config.toml
dataset = "rendered scenes of coloured solids on a plain floor"
train_examples = 97500
horizontal_flip = true
head_dim = 16
projector_hidden_layers = 2
optimizer = "soap"
beta2 = 0.99
Rows from block 8, named by matrix and row number. Rows with one number belong to one neuron. Each number is 128 + 32 x the weight over its row's rms, rounded and kept within 0 to 255. All counts start at 0. Numbers have three digits each. After the name is the row's rms in percent of the matrix's.
# fc1: MLP up (model.blocks.8.mlp.fc1.weight, 512x128), inputs 0-127
# fc2: MLP down (model.blocks.8.mlp.fc2.weight, 128x512, transposed), outputs 0-127
fc1.360 112:087124072145129136095150166109139145125161108127058165115095239117110114134096077129119123123123164111143097184149089094154094149175089120152192147154140142114162153123217068148089132177104108171158135138155105099097089115124166098139142186122162149142105130162140160196126123113178139120087137108154141075118119089167059133113110075119139109067124074125129126130112138093115189141133
fc1.361 128:164129128094140081145143107163191107077148128116125152120168122131139117167151074165189042111073166163102149109118137125141164099139153166081148125104142120160191189053130157074162140170078100192139089130112125129106146091138069113141122104097119131149065118121120125139144124150104111064082160148160155070159120128159123077099101155135207109089140115076103097100109131111100125088122
fc1.362 097:082085165113189141074115137125175090139168125133163145115163091129169198119146105107135143152138126064122156136126163142183136130112075120121094131101118106138154085126094180081114171121067117101120116092083126200155193149051135135092156111111146118119081185128067197158101123156065090140141090093174131130116134126181098090171116151103085112126098113113127150141122130083124132069161
fc1.363 093:084095124129134152120090111081151093120178049128123109093159069128107139124146143138113128138146107071083113153110118134155091158075119123071131105077168100111137104116147112103072111141120167158125121121142084134124089145138180067145096201113180169040143106133095102168061153123068144083133101106126062137159151106161082113180139155139064143140117113149111150165114168090106102083165
fc1.364 105:069130115117172178184106156123151164100150167092090128155161126096122078133080159130096149059145086155118119171169160045201097074158135082129113121079109084084138126136123118183104122163161120172138156137162172199120112111098131176067123051164136110082098146089091128132147167147154124154099128165134143136116144096146084124158106104135142127095060121123132165124142146106113095101169
fc1.365 073:081098180142149099132161149138126127130123138092083140163170113098136125149107179142133118067065176133103109045119090148126136118141163083089131065127143121174175180115129118096145099113063058121139111116128106135093131129121152161127148146150117152136136108088082131150084155101133146107114156141092169042190070137225112136124176110107146092174119191094151126114088142124135087168093
fc1.366 087:123087157123155100107090104185123106112113180149136136126104170139106167049075135121118113126113143121155100173125075098081118091115131113145108217115144136126176157174148125113066136192098106079149139187183090121101129102086164122141109153133141139198144112145172145099133108151148116149074114152123131068113145184170119096087079091122156101038092136162110137083139157145150164113082
fc1.367 097:118195125103095095129156117114146156130173160063096152068219147134189067157164129103136106084172083161094106117149136131112158126156105186136111109110164113148122048119183106140148159117152082102150068122166159146108131159224153121105086099150155138181086135084103150081117118154145123115091064117137144092135106143136086110119087147122122120105143137134102115173083119173144172113124
fc1.368 134:155087162098175103130121150134090117192131142106110121153140124095099117112117163145142099158196177114100086128149134170133158183104118085109139100068168111140203097183170083143151107112108091119107150099116060167150164094094183139151151103134139209114111144097116112113143125108094093145185111130110066099143083115155090114134149078130183180099051132100126155153093144081117126162178
fc1.369 095:138101110145090158128101057148125171111143081126103110176164144135157172146121134086147113144133101122123131102077094139183137129152098129086175107101170140117157100234156142125147096094103159162139163102090120121114121134087118111119159141137138139136162159150155121155150162186112074170122100162132116173125168075138169127217091130132072159124082147118115069122138046128129050092191
fc1.370 083:104161112095129150092158104146105129091165112118124109093117084126187211142191169149149060101121076076166181125143133121133158110137174102168108097117132064128166117158172123134146162155165142102173084095170093097122196128083137112141189135102131102149101162098133106110137129163128159163094168094131077119152100145117082051116142102111177154124127118112058133147185091145092129106182
fc1.371 106:082153113054118174137113125153146127111132095126116163130098163148145137123065163107098139214055142163156111122092090130095137183103114124129106128123155147143165123096129140157133101136155113044097135119169165104147186101126185161166136148094136163154155136106077092127072196112121140163154118069184128115060137103149097143156127112161125105119123148132104100085148073105160066190075
fc1.372 082:139098124127141124145098074123071082079109138181147148132075153130082173080083069170178087114052135132124133052158110138128099151151031145164123133097155140089164147128160092110134139176183115119098074129114137179121129111158121088125186100169165122133185130131167082095062105129110110066105127116129184128148111110160153123127140184125155101108144110136171137103140123114110109122074
fc1.373 094:141125166186079134099107176154104172083112153120156175131183133125133149177164166142069112111060100116080188110133092117118118113077161133132105143103124123132101072103205126106163133146081126112094120137117130178154126082071144172095144170141158108124148090095099150090170144115186104134112143118185148122110186157190079118105170111183085093128107121113109098101110113130143097203079
fc1.374 104:104073216143135130076103128127131139099104070074155174188137138122120139100115147138138133135130172147134138170085130094124116116110149095181101175143163131099110112092111148142170161114085140186125060110077109125174168138118104154110201134112097175043129174129156164154140095128096085118120197168146156090159114138178127145111053069125092170113142083127145145122136147103125112116180
fc1.375 114:109130108164116135117158115150178143097166163107092145142105074182158070110094132149132194167146139100134110056115110179103094074148138114099080142123133124176089136114123121115101160127181038148117104126075175172109121128087106102126129076132104143071112129132061139117101087128100150144105165116185118172114102139109136153117157141109177113080134167159129074136107062217111088164108
fc1.376 095:125125158160059126073113108135097173099102185144101138196124116164119116156092093133115151156115111089118102105168104149141130145092167107097126096165115103109117163151116080092140058153116214124094159104127149192123138102143143109080134165111117114147173160120076133120175107116180119172122161147117085154160219113153086120063120105149164115171161176195131128122076127084162123088096
fc1.377 119:122104106126088145096178132143120081171107164116106123132138079099113130161087140150110106083118107080149150071169153147062077104114170080124133110161170133084058071174104129158109132101161081082130082133169117172129131162152135153099134099113179140122157179144077160061137124127105127184144141116077117199122062110163149117176157170120136143127133097079146170167195105141106128136166
fc1.378 105:163180118101081116144096161117205165054073160100108093122134182109163130083097075074185058104138119135186092106106169150144148141149125115087134133160145126134152147134133122085105132197133114086122125154214105144111102112159165097170088123131122100123122143155078096092112136119168126145183087159109099132092119082139095088080124104081137081132161101089117085170145145095163155144110
fc1.379 103:114095119099093107094103110158121174156143143076130128122119125211079181092129103117123094128118132132120148153103176063161147120097086133120080140076152129122113156119129121086142092153097136102071176165109083115182150173165117113165061155094107184147117132118105116149096113161159100124082050110084126182157140092096143104165091149210132107075099127142115152126135045147135072134152
fc1.380 093:161160147117143170147091096091095187141173111139124136080126097132105108166087081163085174133126166120079135120106112084123154138098199095136093090090158128074132142153076085133098066181148102136102081126185113116123161123164103081123164185100207192146170155140089162114079076116082108151124178147146073178153074133099129072161106111116119132113170139140128130124146111158146131116130
fc1.381 089:148133148097105104150150150115157105117171043180112139126141122077124121092102150131147113118129097106159175130109134134133096102093091163126162130058156141141124168196179131156123102122069107141126130125118090111149109141155113167106183139133073148094123238114153144116137155149153112094192221174155141102138121098122190112169073070080154150151097112134149115143150151176065099128110
fc1.382 085:082126129184125123079109135167091166168121120113151090131090119098092074048122091146121114113085155123146101156119149157127077146126090132103171137118079153129092082116154141185073154137099082086169103118196103134110064105164137118081143076092079107111065143140132161142098112123190161076099132196145109104154140083099116133136167124175191137166093111137159144168140148116089162123168
fc1.383 088:128140120160186103110162092116157138125127113120102185120091203121102095087127113104083169170097126062136191131128113130086094165067145125109108161146192065136110166082113121072152103127158160115145165149084113165122117143125182128189140169126099115105158069156143087095107153101168087111099053149129106101126184127147174175106109061162160062109134117130095117104115106120091112137147
fc1.384 087:153116184069139149110142131143149179103163166114151081109192139117126126172141164123034139111122109111120144092102178183110115167149136073094047170148151121087105108139141067107109126105126158166115091122130145113134204176109109135154106124089185151108132147102106143068133161101135124116030179150073137138145160107112135094151149117174130127126079133184130114137130101178107175136086
fc2.360 104:175135138109130098120157126120110140113085146119153127130147128134146131138228143140159105185149099090142103111110123165026174141110132144149101084145095104110105126067101139052164100113154136097097146117124186084172166133155165087121142114125128108150181117125123106100122083108112204104149095154147129158115123089103142159215138209154128165158143180126087184171148170173127147125159
fc2.361 098:072093127097134157147128114118123142138094108111172151102115123125191165152145172136139170133109038141066152153093127087144096105102115170122043132121132125109128127119101166186150157108200110084074109125070156164137104100138150179165091153117092164130146204073149159116154181085103199125105108125130110165112138137143150137123172177137111108126112181148082143138060130082164141123095
fc2.362 089:139189088116138088162176165131093116098094151112126141118125147141069157142119149147101083152137088130163136099077133122132167124087161104153170159153128117140078090112148081148124107107180097162130157145135115064147072154188123120186171155173158098142179095211113087129169167085131174160142171166124136143096134138129171148105167088060175149162097125186081085086121144143134085156123
fc2.363 096:148180156160121125148153141170118182113124121052162176147100122143194132145094074133168081129072153144147149073110091136148151115115160146119108123225078076124166137089149088158131138077143162132116089126117141109141144128162103141096162063121081053156126099099117115121186102082148101133131113167159136093087167123087090178100109069115141117086110134143100093065112123152106167150124
fc2.364 098:116096103105135091133061151208114067182127077116122101082119111116110123160197080098158109140138117116151146144160172173162124097095126173102183165143086177165139124111093169099101144159115154123134176184073091073110133140134137073148118128091087147092135082111128088119141114149134151089180141146114137141135156188115189183103125115088147166103176119095110098148105089163078160174130
fc2.365 074:138102037123144152176137173081112131051127106110139148134150203096131114142130125150181085125148076126171115142118175153099062142111128104137143128125146157068081128133109167179137091153083107108118112104174103169162119119145078109122126108085150136083107147154185100115111061137133128125161150147148118181149115114031121128085090194163089092160156118131099170077078125135130156137134
fc2.366 087:110157136187125094103136118073094109147143136134116121112101122110134123130153097124180133122044191179108153079177148201139107191151154119136101102111149110080103139070158147148131151111097159126151152131118156107120137214160078149158120145145094104157140160148094138064149107124111162035122159109176145094107128052118101188120215167123105133145128109153140152137098177134119111089145
fc2.367 096:147141159114140080092130153164108107170125136139139140070141167092122115134140089119099160115178125088107112091175118155145095174115103100163138060139055179120126134117109115105117058181105150132100092128138171100131110051111111136130161135135056109067128163141125039097090127100133127107053173131103134141135137116172137140151124116063107053108147125136158213097160113139104114117079
fc2.368 103:155160121104122137123099133176150131079082107127129142107130144177188222137166077173137139141124090075106130118130144125153103116113119144148081156121150161094045113151062136154079163160130086114154121144111180145134075131110149162098112115141155020115086124152116137176186156139168149149116165168197181144148143178132153116117128157081087113121080165175129108169132135111124111100097
fc2.369 104:124122097104170174128062114124130091162084111150111161057126098069134142123133163184119143114076189132143134172151170131108159156079128132193086211113133085116135114147122127098157149082127061129138136148118113095129141134149091071069146125096131104137168178107142090151074146118166169112162141115102142146128052200178119122136167141144139141168135152175113089102158121167089180126092
fc2.370 080:169097086155116125167115169179148136176100134120160133128181133216097125128098097123129169129068128185178112144107145172114119172130100176136176169154111151152096098129164171149094136085101121187037161131124123134127076145126122149125065159092100164112149155157134124124091116130166075096149155154135119091107202109137162134127098163120103110111126060090173143100107108100149066125067
fc2.371 107:157103135107168087130153138125137181114135143109063074132156098122080168150125073098197066091192149147111134146131135124145146140154130122135127159139105105142155111151152099036125105141086121174162138122121071132129126124108079122104088079112149162105096163188105100143137077241104075103097125162102149119146141202084141138152111165070139147090085120115120130177113111153116163131165
fc2.372 081:130132117179131116114124076058202094078079099136177124120137149087094101081144146106120099086106163110115134115121178103142104131161147141130085166151104118133180150142128165212152092131131113147122155096094122135175145134181125096150076157073133134158142126135200182142148138134100140133096085147176178165076200101182115144169143063172138143137111146074118146163134110130124155080180
fc2.373 097:156166082102122140102203139114095116079120081118093093183127095134171142103170136180134099123124124119148112135106103108140091176135145148130171057126157138196121139141076159107138098082089115167101099141139105113142167141141163110097103167125129189147174173116186154160107101089147072083124128103088162152129096114078199166137073128170190114113148173162090156119163133106065154124175
fc2.374 097:115195129149111142200088128123135105179144150196156099097157063135099126137098101126141117160174112120136140111139121184142147163127141125101143141123128103138130123170164137083180090126087118100164215165130108142079142101165119123109111122161114076155088117139063113092098130110145157141089154111106123090116163142133167160151149158115173120078150177177102090164078020140148144112048
fc2.375 100:122152068120177104151145111115116169158099163183171140198205132137077178117172134126110067169145182137093147173153144080073158159072131179092137201153117121169145117129161123094129132124168153051111107130165159145135125123196102104138120122133163156167083137119099163119137097097182091112116104075125112083151115094132134146140117113112117152138148141149206150152105126146122108061145
fc2.376 089:172172131117180136190118119131124087133162117131132124116137137134132132146201128139106094146147098169123164162130121117105095134159099084077132135082120110138114089141125127154159131134153066140053107099121140089147117111150107103102146110146065180078142051168191135113101108115114190074175059136036141112133107132160165108105082144115163118084109158099077112179191122162114091090167
fc2.377 119:174199104133181112096103090110158123118196141118155103125086175136203132130133102124168121130076159131135098159144138127149194124117168193138109166143078122137129152097139137126143162135067159122089129143050106171141121092126149107196159147101107075103103156146118125212113064144158137099092182175148128093092081138115102085123129173088181119152129127098121066139123125118158080130137
fc2.378 115:150112139047097148109118097179085087193212121138150215138152129110076129149176187147097193140156157093103091135100114154128132125096147103084139118152094121141104144127109097174188164110121171148159103130121165152112157163109102128169176093137133095186108141122156099130152175097069141124083150092142114151117123144163175129167102180104120159144122138118150140032121154152126168116134
fc2.379 098:128145199123155126142179121117056165087150139160132142119207135066103137131154122144092216149185191097134137145168137109119131198201079111151136121104064128150116100118130130141071125112122132103110100098099117131103118146089099079134132096128118109148126140159125079159159132070136113134112143091120147148186143187123073108155068126092094047151126142187136111101151168158115139102131
fc2.380 095:067122184146140129116146179124120120094147120105181178089065125124093115114134157075107128142108135117183091092142089175112088180119144191078131131156181177111016141128132192134088155175117135149119120114152182143108134137115120170128139109078089106139117067118161112106104118151100148133092102118134095095157192140138146115076176152145132155137156111131151131184085110138054171160127
fc2.381 086:113149093194129107168128144099129112144091188072120154102179146135113115167158139167088180143150162121129093140125145112186173137142139095144082138152168122133110057099114091131182179135200159104117188088173120171089151117136135122113075103104192078135124080171126136145160055144125177109087062057063105151151110132114116139168142127149097102149111140124136128123072101118146115098133
fc2.382 095:171124097081155137165135052122142093129181142081053135143132123127132156243114159111129100157123057141130135102136116131108088113100197116100117138081123153149125146169120095087173126121117125161166192107124111120114131170090176143091095185132152112158094124148138088142091131185140131166111114093090107150092097115082181108121092118082134131070148180088177061112128123117142133170130
fc2.383 087:148181122139176143095140176154105074137152130097144100082133100138153095166114129115166090081127084151093089085144147092104083142090113132175125090168137102118189105104091150084152125127078106116170072156162117179133132117167191138147126112136143162084059144146145099151083105134145167125144122083132136073160131051142129115170060146098090079150133151120169151116167142070183077168102
fc2.384 092:137110114133158091109177078167187126091131126138102125108062145130134083121163106070242121148181121137158080112155095137198123118146057119129187097165071078177075111133129204132167146148154103081125162141111098116123115107116101111076153126089128104142160170162194136145104127139123119121154083107181145144132138136148095142108087131100107097082127105135061130140142142105125132125175